A small image classifier, trained from scratch.
Model: 5.37M parameters, arch vit.
Training: adamw at rate 0.0024, 6200 steps, batches of 64.
Data: trained on rosettes with rotational symmetry, 195000 training examples, 2.0 epochs.
Rows from block 3 of a small image classifier, named by matrix and row number. Rows with one number belong to one neuron. Each number is 500 + 40 x the weight over its row's rms, rounded and kept within 0 to 999. All counts start at 0. Numbers have three digits each.
After each neuron's rows are labels from the 100 images, of 14976, where the neuron reaches its highest value: "strongest on" is what is common among them. Only what is clearly more common there than usual is listed. The data: rosettes with rotational symmetry. In brackets: how many of the 100, against the usual share in percent.
# fc1: MLP up (model.blocks.3.mlp.fc1.weight, 768x192), inputs 0-191
# fc2: MLP down (model.blocks.3.mlp.fc2.weight, 192x768, transposed), outputs 0-191

fc1.455:467407524593500494459472544561455517536578417527494471434518510486482501504466448573511531545553555481429509532500514614505539514447521455504502481484490428460480598469443455455542503464546502492518491496479508481501476504476595487536493488498386494486546551531605498467489505508529496548518491487461484480576439553435458510525515482540516494494461436510484459442457459540474551520475497490519525479487485415479493439574487501494463550481489518573490473414426506502545463517453531515548465516508465482468548490508541446490534542562494493513485510429489417464473497541536522503
fc2.455:463445493490522531468551540444526500518530496541470471500547526493548504492555473704508452483550487495514505433521450496454477481519480475506473475481438425553532500529520498482565489489508572432479467487515542429485534496558522466467495475510462549550510525442472521428464527497582466490454505520470481473491478530540521468499497469458477510542525479441495524556570510512459531562598509445508513491548510471468498478533519513499499481461524459537442480405502486441460475431523546506554554475457490473427509474454487534484561380503475522488548555524533458458485448470544561528
strongest on: pastel (42 vs 14.2); three-fold (38 vs 12.1)

fc1.548:470484453531440572445457507487519433523503526430463509570441439463474601509614465509552488533524517469515469470515435488446560528528471424486524510461470546580491484495446525466543504480451504486510427461522533514466515568512506528439446509454505488513460556470467554511570492510616509517522456494504556494497439493499517506532573471493523498489524499518423467593423557522532500512524480502515541425453470511496545556520476481521543489513577545469551505529506526493528504506474518445494522450446554494526522484465487497501521483526524530484510538595478509491606461505487607545
fc2.548:503513522491510515511484413482486502476483565495538505489507514482476469517445574359387489501516439518489486552446522464531528510510530521417484547520541519476456511515542494535463491558491447496501533501516463440528507442453453470505626463502504484493529465536528427540519501553438522549536550565455444547503538476482537557436485491522478498468542540498551497459517472446507490453464469506507480521542530584465441539468539518493466505479498458501468544549522516523429538442475402525402472558555452531534455496511482563446461503474478516469520512439520500573491560550446444507
strongest on: earthy (60 vs 14.1); three-fold (33 vs 12.1)

fc1.698:522506550496493484530508472538458558484524407590469440440521551501445484467466517569486508552509502441452510537453567521559507529455451488475489519536496464475509485474562445522449451516502457486499559541512510519520457529473475455536541466555392502506549472562558451500458449465468562511472528497436462522563454523385445562510458471538489549476470467535517503444497491467455495464459468474438501486545508458575477434505565524465440495452468428511485528462465547567509482460457455564508491521560430558461459507481532550495492487506476514511492497447485413473472551541477467561
fc2.698:497496517538472505503463474490448476486544585449506599532470479438491470524488526557501463433582480523465506441535455484437541506570500522465490459449546578562442413539492561485515485538533517441567504492450457496415479522456475522466481488488583491495472497444439557545535492469494472550539503506493492518408546440480497489450477526485541441490479473428514575612452553488566528497467453518483522489488514554548469570457476474490554488501482486437488533563491509480476510486533449521454467569499481495576488485488557516513515539512547509459494542531560555556540549572506491499
strongest on: grey (90 vs 14.3)

fc1.599:496466440515445592436444486485510446502490541427437499540439448461460560510620484488519497510524515474531494479485426503468559529515483384461522513455489533568501471492445513454520513493428483496485452461556559526468491569531512521468445508445511475491477551481466549487557522511628488525508473539505571520478438496507525507516595431492477522477559493504432450596456559517534525493519494481496550427476500523477516531549506518516509492523545567459538469512509518509540505518473534458490501435471532519508503496479476510497510503531489551509500547576491493488579422524514607536
fc2.599:502541543458524480538510436486459530486520567551541502484495549487520473525428587386453510516505438517481511545455538435534491484515502534476477523521552507480461507496558504566445494534518457503518567529477436454517499468485442479506623464503544485493522424564520432541512464516416546460506536504476418531516546482494525535433484514525505495493469528514542508437516486461509478431464468523480449569556521576508475526443505494489474542482483415475452572541515498538437524465485420575445488574548465509550449484535536557489462498481510499466506491432492510534448553487454426485
strongest on: grey (50 vs 14.3); dark (50 vs 14.3)

fc1.605:451520469528485479560519541505515452509441526536578538484521475495454489432522455516521515448529498462541495447608424522417478478561441526586476476476496505519558504465455505505518503447581503449501529467427456522459504526526576496512477523493524548541535491441547570484486457529555559503475474438538567444430539535532519420520522521441600474550454499460520539554496476530525481535546536544454548492398519486513453520493564469454549481529418468478543519505477522443515492548568534543497529523524439509492518485515499527534486506533463491461485568455544508505480474535582536488
fc2.605:530510487444487561519489512574531487534488430527480443485513548463489538518503532402412552462413513483482493558503533527490505505516507486500560531520519410429498536491451459626448507489491419565463606519565534471521438502487545423575524524426477464498501477541458390518473494488511518484508480520518450505533458513410488447484510491500469564530499510581564424460523533494560472474514534451513475499514470432552488455525539497547506548442487436508503466499478558533524494505461504509487529458542527524513469512507557569471504500552514477499559498465454419484477480507475498497
strongest on: three-fold (40 vs 12.1); dark (39 vs 14.3)

fc1.290:514476496507417578487425462505481449483498544432480474530446456448457567516577497524484524526474519436515463511454443497479574556513464402469482509428516555591517467492443498472500517494451512487493485430530543512463515634472481507458457455444521487501507493502463491515597529493590501537493488521486528513504434471484510520529560464481471543507561527522455454602427575505538483500489464450481523406482466525532533537516522524510498486522540509449533498526479530541537534505471514455457498430456514526545488497479504528528475503566515558532514542548469496494604451532498546563
fc2.290:521487528484495422528549457468457505463493589574545495478533539507477481516421571434476502494550478547463493530445560452557494460487504557473453473563558507478472507508583481502442478552517460529504523540463454457516517506483466547500590486565541472524551447593542478549503484461396542477528537463471457489529556478482525514519436514546526483479453538523546539405534488426445492461478456526485505545538501522535477498459481482515506497496515399459455566479496474551461543452504442576501492538503427533543470505503516550519493537469519499464538505469457503486423558516468403479
strongest on: grey (67 vs 14.3)

fc1.397:472506550508524487544428509568477531559504399547507455442561594472465510489507481568470515574528553461494501521507521546513498513481431483518557525507527467467529582407499462507470481516549450502499566489474461476536448499425569461542545524493424518482552523524576430508486504489492546544461449485498500501538464540442457531473543514462518515474458484554487461451495490503505477504476463513473526513459524447518468409543538489499482611489447489549568526448396550519503501520465475525513517486561507539482462444545491470503511550545510529510529470459470383491516546554456450541
fc2.397:440511454495551543420501513528527490535506484439467501498498585470529497517540468739469468544437486503531493563531528491453416465508450452519546541507473475541524535473505514529539575484433524483475486529493509477506478457523476476501539555496479550481398518406554459460498484571542506473487476471466539491518476485548487481448513476485516505478482489515467438569519476528484499507497472512497459498465533514436440452526501537491506501480531516479496483502479521437456528490513482528499516476476547513438501445513462472407473426493481523523546478495512523505565458502455529628
strongest on: pastel (40 vs 14.2)

fc1.65:505501616488515451560460461592505542501523449567549411443582567508466479449463524530495543564481539468500468534463557498533515571435417459518472507458510457473535479460503442493494471493541468431477521504462502509540474514446488458533488443560428530455549490555519448508480489417502553518478497501487461501592482482496442563498494569468470546539422452503500515483466481458449461575379459484489500473505477503521544441508578501469475489462476470565578498472500500521530475462468512538482506478510483518461478508485551492526498533523483498529524430470448455528474573535522508531
fc2.65:500541451514468570580525455434483438452530566440529605481385444455477490495498579495471466509497499476504501486432457448470484442574454483551491533482575564538490530473491574568517497474518454472529507480422451515454498528536495497483507489467548505516462451501532535506555469554532506478483511524477572501429532546509575447469542438531552496498510514491543516499516516539508490444550508531461437528472489587491450543460507546452482532559504518402510505579517521505432509549503489554476482550523480502573506458555556516459490480474452506482470551460555524520486477535448543494
strongest on: grey (100 vs 14.3)

fc1.746:492504584512537454565475494569491561499484409556571426398589596473441444440476527510479512530487523467464470512479536503529485522473459496507458495486525439459549502453524449510497478526517494429487547505464462471551461496426526462536530451564440556504547474528574442508492512462479528520498532496496461479542529505494458555485458562470496537456452467472521520468504467453465468578397451484477508500519513504497460404503557516454466548469434449581535518413471500490492518456503471566487507495564463512463494490502496511508500553486501532538539461451493424506470583518528490523
fc2.746:520557453504483552566536443460437478442537543436497584529408454493458498522468586414449472488503520510483515500433500444498463441557490534531503506488578562524490529487519562571454447519534454494537514494458480549436511501493468521473482500448542430519516436517518510533549520503458485519471501531456542506448519560461571483481499439569511484487531461483586549466516517510514526413461485547480486528497511571537490565469460510501489493533500516411480539599532524507448469509504488495466420545511424489602495507533546485443535514476520512505475522488535538541505538545430450459
strongest on: pastel (78 vs 14.2)

fc1.408:461494417523491516496496548482463539557459422514452480542470525543461548494527413620538479515521545475461537499515502595510531481507467458452503478500418489552545492452467471477515467477456475500477462473477536567497474591544532529455483477502449503501548534524500504436512502456575508445431482490492552488523482521473485514536543449495517539448495477533413487538441492540502498464520510505465589457502522416541513423547522514473493524487453500492538533487467543535528494550499538536590471411559440509470529453517588537496507562471509520480484519574435474393562489515533511504
fc2.408:486530495467498459517522544440452536491527464528458504520524560536556497520459518785508469498490456540501540512529521447477440413496503545508460474549482521518518477549565524500463538507515509494485470578500523487472536480539481516465504501567482519471475478524513482452468514488470475422477480484505470506531516498490534468489427470504517508462455498457544498476587476501446554492508524537452488537516504467498507468502463508471524489466538437495434525438526471540419505518571512533586496508448469551430489457491488531505519415483457489478492515495476513441497477479511509582
strongest on: cool (94 vs 14.5)

fc1.528:466447461573484494464498521567445546584519403529517467471539525493461509437500452568492479517513530458417490495532531592493507469463518482522500517504460439461521562499488469495557489480519455429508523513486485480536472474446552482518494491506384472545552556474606492456481511525538490562551512490439469521528499494467428508539478492525529460449478444466473465458501459511484537508441472478547541436497524413453478457542524498516533518441449524591501523447463540451542475460477497556553443521549454433458582500481502425467570535485516516516500517468541446463507555552539519496
fc2.528:502528486543520479467488472531430512524558524567460572491498503518502505499498515743513449464566452567447574496538500511472442445544574564488512505459517465483444453508454470493453433529513491533558504458508456504445475519534510484518444568485520514483434528503499554460416482489495477502516494488504514485492491529485466444464512498502551470440473390451528576541513470506534608470520531513537578453521522505538442481506468493465539505518500480485399498505472477484522479517525518466481502562518495504495477523512506532473552504552509447457457512482529508496500486543526533481
strongest on: vivid (94 vs 14.7)

fc1.104:470522495526511505553497550574463531519498468551484440487468510511430533497461453585485545518469579472505516545497444532474475533505413467594523498515457498499552545421442484496470436469534493516457551463501512572479497543551579499511451525486485520449567512531567466480419490441523545453450420430514539487490443561457521437530572506507532526512434484559511462518477460553494485502493526532479555489442461460522507472570552458467482528525476479448562465487431553540505478566498580515525456464526441551476496466529599487535496552520456469496472471457455454478487500548492506505
fc2.104:502529489485507460501465511409485522472446453520497493517442516538499513542496517630485481580497470509499550485475587469519475472463497526425519522496526544539519517503571578523413505560503455543465477568477489516554522470519444490521559480574498437450486514581560458459547504498456521456448488487475542526542519490505516535468474447494527535450528490542560496472561461496424502434501474532450569535539586502529501453473521508493466516442524469482484617519540487570459526487528480491544493491502504540497443474492504539488496522466408555475434527499443524412538503506421473573
strongest on: dark (36 vs 14.3)

fc1.740:480504482517449532551497546526460497528484489481488499524510488486397536449453378614517503476451581448489500500541410589463503526532429496568476490499430549546588533441436511493525419524514484485486536464510496543480560534512569517476457521458494483486553504477535498488460512428558529514468472447504561450499496540453525441555561495543550532474482492529510497576469449530482503532444506536503567425431459460558494499553540476489537474498488489444540501494451562509534464541520542537541487448504438499494547479479582465529520569497503490478529521461488460490506487564530463515
fc2.740:482476496506526473504427522407552511488534495475487540526474524497567502528510538673535465585584434486550548438492526471490442460507486478463530469474495548565515436529586572452508553499576516439488475578457487482490489520441431512480565459534523496496488468502560490472547569531476502488445484487466507547508520551535529541436482440438511484553532496473502523535567517531463517482496493541427510533517590497503524492468471538489527521460505505472476557499512504561418465460547470497541494543492459474494495474477460514511531480465439564479459567535549532441544530469482475526
strongest on: dark (67 vs 14.3)

fc1.247:532515494463523491535500495515557558524484446573519471507469511533537549486565478576499507559497450433544512526446576550534452494429483450478503561545442480503518505535507461532487531423456459502472496525513512506550505560495474463517567439498419489551501474547495453479516487573522522440441522513440470517562473504518398525522492453469463511498544535514483430471558498491519441444596499442477473458569505420485498471441554539513491518430483467554497557480472539538521514459432466539531587490488515475501499497443440549467483434479470511551470480498511484406567442430505512519
fc2.247:459447417491461567457472513467534451532416525371531557551491460485478510474526502541536429455472472459557488421530442475428467478527491444469491517492472539570547478547491566492577556490445452422492478526510482470517517514519528480498527502456523485551458553468510522485531484538570493497546456543555604523464564464541517491460538483417531434514567541487508516567524547548527511547509491493494543473489530484465499546522569504561551516491507556485530528535527510489452506490510473484496540523510510438516540452453455502493545459476436492453496606522573502520536485495484566530
strongest on: grey (73 vs 14.3); three-fold (30 vs 12.1)

fc1.242:563510529543443455490465495565427496485532520536542416431453500485475493495519493543437600539466527448468488576466524530535576550451531454496489545484537449492490518460444447511466553420479523524476501370514523525469437569469533483529522420498492537512568474508573465501545511546488502565484541514431473523515430503435468531530498456525452545493525502486513462521516492495496473470473495450490442470486516536530469441489497584456462540539455523503466423444415502519596515520461483476459454480493488527483496502534499507536447459593507512553493532444482473473501485439539463515
fc2.242:513536533442524517507501494541526466492494597514450528421427523432560480526558534392536466519484498512603489505426471511492471470531437474554424463466626499517503462512436451523552525490471454434516474446408512546417423574543544493485426464491552519481462464535449495501515469500537474442437520510519501468488488506493484501469486514430506487516428481452443517512437587499560516449498494465433482462450488575521493502468491528480493536551502450463533511501430490521536465531482560522470520470525475556516524480515495565518494482532518543536474499532485467483504484510549549543
strongest on: vivid (95 vs 14.7)

fc1.539:468395463568412538428472537518481463527456494488527485516499463479441574452542434536504512587529538485525464513485481521476627492491492485469496504508486525510506595484442475418508535479455524522509488433486486470506544525511539557498519514491475458525478619513528504493577471519531534477568458467515518454563462472495509522563576480553548511448531531555448416528430503493465512535503463494538596472490461485450527516544486436543512537509567523524504515466389515515559532498451479517516500445465510497526539466491487479497518568506502488455548521514442450459532485472459548521
fc2.539:575498514482441477472491408442404478428574549498492539516478422510493522538442506374481484461562504528415490509457484484531559521485553524469496491488545490491409489561505466481438436525517479534543497460546538493470503495454466515493489466475494475495492500538474545539526544470456444599555548548440476523499491518483522490549519492582462538513566462505526559482451532433465563504468491501530514475537458525557504543519456543520474403524514545497449501504538454539548508461465500451451392505468440514530444590481563492487514488560512490501517549510510501520484549519499511472
strongest on: warm (78 vs 13.9)

fc1.214:483546466501473468596496507542530486516439498487549448432539536495473525450466490562468592570432525483564480562524512523506517544497477514521467524564505517502628570425493506553464567440481511541467589443463456503532496511508505515532589516514502538513554480498534441530519481517483575423488446440536554440530526478512495509511525496522540530477471591544523436486526488483471431520529477517509467504434479500487468499484542481475483540537510469480507480485398516523517582563522504542466551456471468559516514457552514483541450493533500476486522490423447497490495479418465416531
fc2.214:528532538516547463503534533500493569469565495585504495493425479560562480551508488684468594480539546501524571508531483454551517513508477494553540534447491485500460490488507511488487486438496503592424455502506532563520480546555534459520477476527556555466501488489539523489477522477477422506433515537517509534437506556562519484508525502485478554504520512480488493517527485557502449477489577492466455528507512479473493449495509563467458518556478536508501443503501422545525472559516549444552452487522497526500459512515487516570436472553418451570435514490485516453456480426535505428
strongest on: warm (79 vs 13.9)

fc1.715:462512462513463510534504592499503463538449509515531505518545485485478519466493432531547481438530479519533470468608401524422479469554495548570459484492445531496507517506420505483524455453540506491520524457455487510443547505561592510515440544444513494541508533480511572494452455451553538457493449403574548396472508550492528411522581531466578511537459465492525537540458468545528508570561498530496582487422475466531521519547519439524550488518465467474497471497477491497517462521540553520517521482520464485487527493521546510533539518557475449451511540472496466505457464479565531460
fc2.715:489504465524542610492518510522517505530543486518434513529430519485485573527493492508489483444476531486478516486509495551455478468558491484517620545513490455473479573467420502588504448466517476502481599482534553515524467513553528428514508573375489461448477527491496473444446515517533491497495456509500502498496459576449529414474558438522497556529533454571490401510460471544568556435516554501529492509515476474486522501540546460531528524461493489468515476550479554450478438541506571482526523495533530502498467501534564522373527532494522487480465488448519493493509457543452554514
strongest on: warm (50 vs 13.9); vivid (38 vs 14.7)

fc1.436:482457479511545440470534543448505583526505396563495508517522508591528469477476470500535471449576481519472548466564525528529443434465535553515544497529439454456482547537519500476507495519536494495463511544497504509536505442553540480542544538534446510512498529475554527423445509509467494489486526511504516492484525564571462485506481493496515445506502465504511550450563389545489531526553573509503520537559556397410478436520525486497514505477437518599481509485514468461483467518524521519563495556571497459377522527496468467468526505426458446480455491476545490465467499531534525419
fc2.436:540475471524388547514490507519458393498472499486562447472491473413431500466515491326474553478496541430500429569493514501488586476497481468489471502484527481467515553486465461525473531447462434562506535489437465441476474526471530516525468471480487438565501506530541456571593484509516528517529508451466512472514482491441522497545535463542510568452515507561475455475457577461498451486476419464514511448454464476540499508502470507554478520517493491481544512491501509511558554491457476506506485420499504511573530489482547477506517574538536527536585531468440460481484533475468489531
strongest on: cool (73 vs 14.5)

fc1.143:463468437536439524526459484527478504531473436452505475559540475529403596483494440607508489553493537451432459481496517535488582507497467481481507508510397537517520534499515510490531458518459476530519551526490484511554554522447496551476533524464441447521550552544522463510512503448523548520527450451486506462559492500485472491540577511535532487480548546597468425492469459516485476530440468520525594431505455424507567522543523427539529493474534530486552575497458569556515484470463498547517474429474505464523525490446531469489566542447535475473527484512446475471563551534466475513
fc2.143:586526515506492497510469467542490512401508478564508473486549490512446483443520510746462535491484511428474524530473548478560468499478466537490505526498486471475532470473518454543389477522549493563519554507524495465575477517454487424574517531493467493456539478555571445519452503461480514495501506461518490489513474529498469498515492537511482554536482497520555476503608499446462484547513452457473541468527473475572498459484561518485486461463484453481489484480498509529526578455498473510471485490515464559500476554487556490512458553572449497510523521427473489521496514530518455536
strongest on: vivid (92 vs 14.7)

fc1.182:462487467515520522483512519567480553579518424558479500439528503507421468462519443546505483486496527445421507482538503552487470501491453485521544505520500441462482561434459449511477438530551452478533537496506483511533442507479576455533447537500429482479506593479540494495445468481552526542510465489485519480501469566446475476535539523524567522463430384493489496463477450508474534522504485542513593492449528430521472432582549500469518511514435545556559482474476541431558452527480505479510481494561521489454493522505588427486560585524459493490497478452499446497467485580526556499
fc2.182:445526504539525492491490534514489466534524508517471520480490553482525499512466505760497498497500489569506566494565475522458461509571532522502508510531494518471493513449481538480501524501551590529524563482472462516443501485530540513539489566488510556446478460474515518461458488515499497489480430432565542493476543498482527463445522512501563485493438516493516519519529460521510538485520572578487531529505488499526466485495483453404505572511471473502470453464431491497449547565571540524522522598524469551519500418573484518497465500535487501445471495482496471494463415540480523498
strongest on: pastel (40 vs 14.2); three-fold (29 vs 12.1)

fc1.766:474498446560481537524489537506517496525506423474498512525506470528433578490514399611473500510491568467433493502509488554467524500496481495493525492548439507545561536475461510484491398480477463534456522478556532526490541538508560502475460531462462493518575556462534482503473540447542510556495484470485560468493483565440539478567567490543541533443553482568448451541452473538497500529482500522523601436474455422538503486578541477534526513479486533448563510498434553535534466526493540503569486409549448508512508503468561494466532605484516503505501489528465453459556499563500467472
fc2.766:511482476545505451496491506394542499423503517493496537485521515542519481475545552733533461513591419552488542421512577436497429455490525534457517472517531504528515479528566520501463535541519522504488493577470513480554480502486445511520570486545518517489447526504535514484529545478480485480462479448524495481515528495526495487501456469421508474489548460510568506505604457441445515561563505488451542484537524524507490429449479518509546507489511486489497561464510500544435516428587492491507521524465488471467492471487452500485555488445467553483470530522492514444526483489491475485
strongest on: dark (47 vs 14.3); vivid (39 vs 14.7)

fc1.549:448468504498460497416472563499473452508516526453473512486492493461500487482544462500621506509528540503541481451575411497440529547542478422479476420447513556550527480457446520406533555494511528478531426447496512524433488546501559562450437502504535551492487501440491606500529499473544500519525445469545557513447525459557523494510553518446527475537449490469448532574422553523519560554443493545465580481449508514498499504544455498479505518548489526479561461481494456456528509526553540474501482484476495524490510457515480466582495506534467559473489564590508518508484474456541543539
fc2.549:482523474430512574538486510495433506498541592467507509499456551453504471512454549363441479488469480463470518555461450451475479445574485488480521543511576519502484554469509508566462505510486473519505540487469454449500512493529504450515588475454594478495490454505534432513525467549470520463479483548483508505469528527466616486433527434532516520469476493513527439497508497525544491407494490494474439558536555582495462513499504518472464567533506460419447526544488518510436515505490425546496475539571490501578458445576539510444502466487478495495520543403521494512485499508437479521
strongest on: pastel (62 vs 14.2)

fc1.229:454445525498495479432487613477496473524502545464453500442486519466528480514545444520546499504516559540561517470553421518451524542542518471466487403487515537516532485480446502387524573509499590481507418437494563527466473541506593603449444490527507560468511499437483590451488540470553452499491482502511512506457525496517504498488513506451502443495497497461462521567477541530506557517477531504491562496449528525511465507542435503460497540534492540495482435449471426446517525500553565459541507510491482537455529464552444467576501518545514561494462539581501512476488478470554542535
fc2.229:483522538448481565528479522523407471472567647456514512479433490438493483504456521394536495501489487431452459501482437487464555519571433464511448520446576538504460481467462508506499466514496482489527490441469460464474513556525515476484509442469629489509449471517484475525528440494485537469533492532534489524455504519478586517457549464496496531557456497505485474521418543498557480454455472491442441495510496580528541555478526491489478536569504466420512510533492533490485470500490453524485463511536552459572445469562624520536529454523511462485484551475517504521474535538515530499
strongest on: pastel (53 vs 14.2); vivid (42 vs 14.7)

fc1.763:441513551490506500537486507566536498535473459542561439474606554503485498440486489505556478544505483477506435503537518501493490482489472522538463516525487495454507565480519470512507470507531479490533549534459431444562538466478502483530531516522464491523479563547481447537483421450480604388524440450566455419580493465482476519482532576467543504503414497570507470443469458463461451603521411512512531515489479447494552484514523398513510540474522434562544539480489522545486525459485472582507564489504537488481510468504561496506508533492493461448558450470445441528477519485452488525
fc2.763:554547457472540518497553519473515514464556512494453513483414472518564480514533494546449511468464545504511564550480501527522452467505549504512528497496511445517526521484464478560495516464460521540441487459514565538470464514541523524488438493476485534474507459450499532461514582555517408509397556538409533512479485582501516450543460394579475553465558457440512498558542515530495523420519582453493441475527513521522460484494432597477466475512473547466448436495477421460520436561512591432516478473503495497488511514489471476481500484487514518593455496498521527470505451441551510508
strongest on: cool (65 vs 14.5); vivid (33 vs 14.7)

fc1.399:515520538465489465549455498538500545515508499563505446473478526493536537510562491558496531631506471456523470538464557509537514539437454404459478567486495483519500507486509442513494570443455485495476507494497492500538482621491480470507516448546482496478479492569489438502557461551535517423451492495459467501601431478484419565534478471474469512495481542540458461492481522489497423453522459454454452484509501481517504434457518536494501536475524462522537544488458538585569522488427466506509532459457538507494484487501488560514472436529530544573494430522441466411592471449486518557
fc2.399:476436447489445528452534530452492437516466566480533535516402466491509530485489536444537463492525537509523519475463494489471509415544498467534480522505586543519535555491487545495544549457467418528463485513452481465479512586595534544495496484504564493532481534584539550460541478521538473414513451504520603446496543496526539424550574427503604473491488571550488513451520503549490491483526531514492519512483467477472538502506464486526519535538522510431509539489495483545502559559501511524563555502506482469536564454523490524514514461471429475446505569498462483396457435495513565519
strongest on: grey (98 vs 14.3)

fc1.360:471485564493497465594467573497431505493506436525516450457512562464488504488472449573534544534543542495469514488522446536496540538521418491475441475466487513536524507434510489484520519475547522486451535475447505512454528572516556540505511433518492562509587467530518490454498459427507562449430450464530509441507527493508517496498555502446501531578423499541497500496475489545472464537493523525456553507483461437535494423514523503466466582521474454493539489420419493557498538550532516588536542477519426509453498430533608550588481487528501531470501519497443430448504486487535486522
fc2.360:477553505475542540452487532513482459538568503492383502500486543453568517561504497647567433561483455539508508530513493492454461522524487476528540519518512487489460532442493512493460489531524558523534533462504507509496498461500495479534468561521513527403391496493480493534484493466505499467458429447508491490531460551483521480452505523463492470525421403526528517507477541512499622466498462533468518534521514486548498448523443470465515560518568471482468457491443479495451497466527538447531501533467556592506432412558482484473515464538508506466496492515427477495504435521415539575
strongest on: warm (59 vs 13.9); vivid (38 vs 14.7)

fc1.697:455455469584514464504525518491463565580520392527477487512512513519471540514454417605510502513551536503402514488521541581520532526456483490472524466507453494512488554458498472467516440504512478503471496517480515554508506501478558524500485521548418489523531560504552515463444522461527519520481475453454526501535499578450450536538515492573557489469497433537448510463470428532470521489469506536533552485503480383473494423537494495491513483458457542538561545482431542501538440518487520511580458458554451464442524472481592457477526572430523522524464431514465478453521546495524490446
fc2.697:481472482458530467452503518451490544465498525529457508538484505526570527526536529767565437551561468521509541474503521413483471494466493485443474496512496518562488459539541522477486537553494545544493451549551506470530523528516452540442534490565538502494448518522490516457496522469500471430482442493493480472525501524548494505491500491453496488534507486525501479547551505481481544520569512504486533506580516495499545470465421510495512469473555464486444533477527448537462525460550495472540523530415561481469499488477438515524533461443458459494521500571469546457548435464481541520
strongest on: cool (83 vs 14.5)

fc1.443:506468537505479447553541542485482490524469416573584474470582510536482488419463447558466571484510531463488493509543520554523493518484486542537489487516483458465553625465476454512523541424551530492445539478426468491490518464498554514534529524521424575563565508471610506488497491539458573517484528460501518404512523573524493485542503481547544533509489519480511529476529425503421480537540525489522524502468490441456470447507518511450489523513443498580480469430420443489538523552507532522505493497494426487437519511510507460505467495513476476463538522436517469474463484423530451434
fc2.443:482546487465596517553507513473569608510463458487450542484477568517521448529545499444445485468479482553559551454500474485483442449527483521500520505487516451529537498503500533607502475541506446415486551523511540526481457494517523460526497506452495511477559463445464474439445603490540400528409544553478518539473574529528525452443466479447487442503530484434531529491581528525526520466504532500430499490536551496482412496527508572505499515450482462493486522476493480455438447461517518506490540457553432515480470478482460541447529483445485577549426512511568483493526498547494518496
strongest on: pastel (50 vs 14.2); vivid (36 vs 14.7)

fc1.424:436437464488442539489482606468498480504456493505469488521493519473413527422492442563573522525514562475470508485545417520460513529537454463516498430530474541558554518434497514414472478515508557517485483479498513530487541549526571544443496509493524497494561523497537528468467482408509533472514445437525559488485513489499550458536561535517540455527458523535476485588463501557479520561487478537493618485458438486530524500588522442469488507550514487442562486459464498521525548549537546522568488459483440552494503470537563462552519590503479513454510548534446452483468484535501493518
fc2.424:500585565443552498513550456534478488497588554501479475533474521486567511525423547444454559501456505545462435582474517498502583526539500487516484579509530477446455541475469466533517447464483475478465500447460512527507555489518458467506520472475520523461464469539475455519470427498469513443527491501484449472511470520485553509490513587556433569552442438514497465469436418504505478452424538495538398533513415583504525537465501501477445501526538482503512460555484478497512469484455507493446486492467579500540443492534557502462435436553520437523510445430485540534463523500450491467
strongest on: dark (92 vs 14.3)

fc1.705:421488477469481512522529554456535469501459517439495548540515470470453508458527450517574494460514527476506487427602403484408515522570443486516477422497441567565557478502486548478562482529526533425513449477484502520454588507476518539424450531471540531512534507425487601518491506474560497546523464475537569486451568483560554436527520536473560451535518528470490569580486515537512508578484523543492565465446485498525500538518504457490557471531507531457564509497516513427484509507571522521512520481465475483527502475460488439546523507485480528474508538561538510528501495550571520504
fc2.705:505545479492498554532522482476460497510533519468518487520447511495497540524441528463393531532423529472454503586466505483497526453523496506496539585543502510477502623453498521595475479481445461590473543510507492473533540453527484501506553500460503449499503476520550420502546481535461521442488477510451503453543453514457584480485537431593513573431511496576543398475515475527507466425493500488535425549524461524483518497490491482533451549507552495461475525563484510503430496521443485502506497454522514504552468468547556490403475487467499471490533489423434495486511496438403484520
strongest on: three-fold (30 vs 12.1)

fc1.55:467426459534479544434491552487492520541502456487467493489476504501471538512558417585562503597548569472527518497504479579496543497480473445461502469483458514543526531445488471414543509529441499484479427491509528532520510581546549549441459495513437494487498566504490519460528524471570484454465475483466534500544449543496472520527543456526511539456505455530393457497426498539459541481486512512510610471509483436476519457561493500505488535507512545510528510450457495500537498512472550492595495408507514513469547468512536464537556568461516547516476474553440451399556492519517549556
fc2.55:508467431550505506500489568471503463534539493531492516495464497472559476487567483732538488499538474463552486491558457472450443445549483454522490537483477476533526509488486523517536591406541533523505490473462513486446500537559531465515504482482495491537460495477539560468509462561543486416458437472540520464489496555492528447497528459460523512543492496524522468557559517554516510512583521459431490464503529491482486489481496508495555525483507469506502497473478504481489511503553507474569530515443514482521529445502480536488513398521444551470487594493485515436476434407522560536
strongest on: cool (63 vs 14.5); vivid (36 vs 14.7)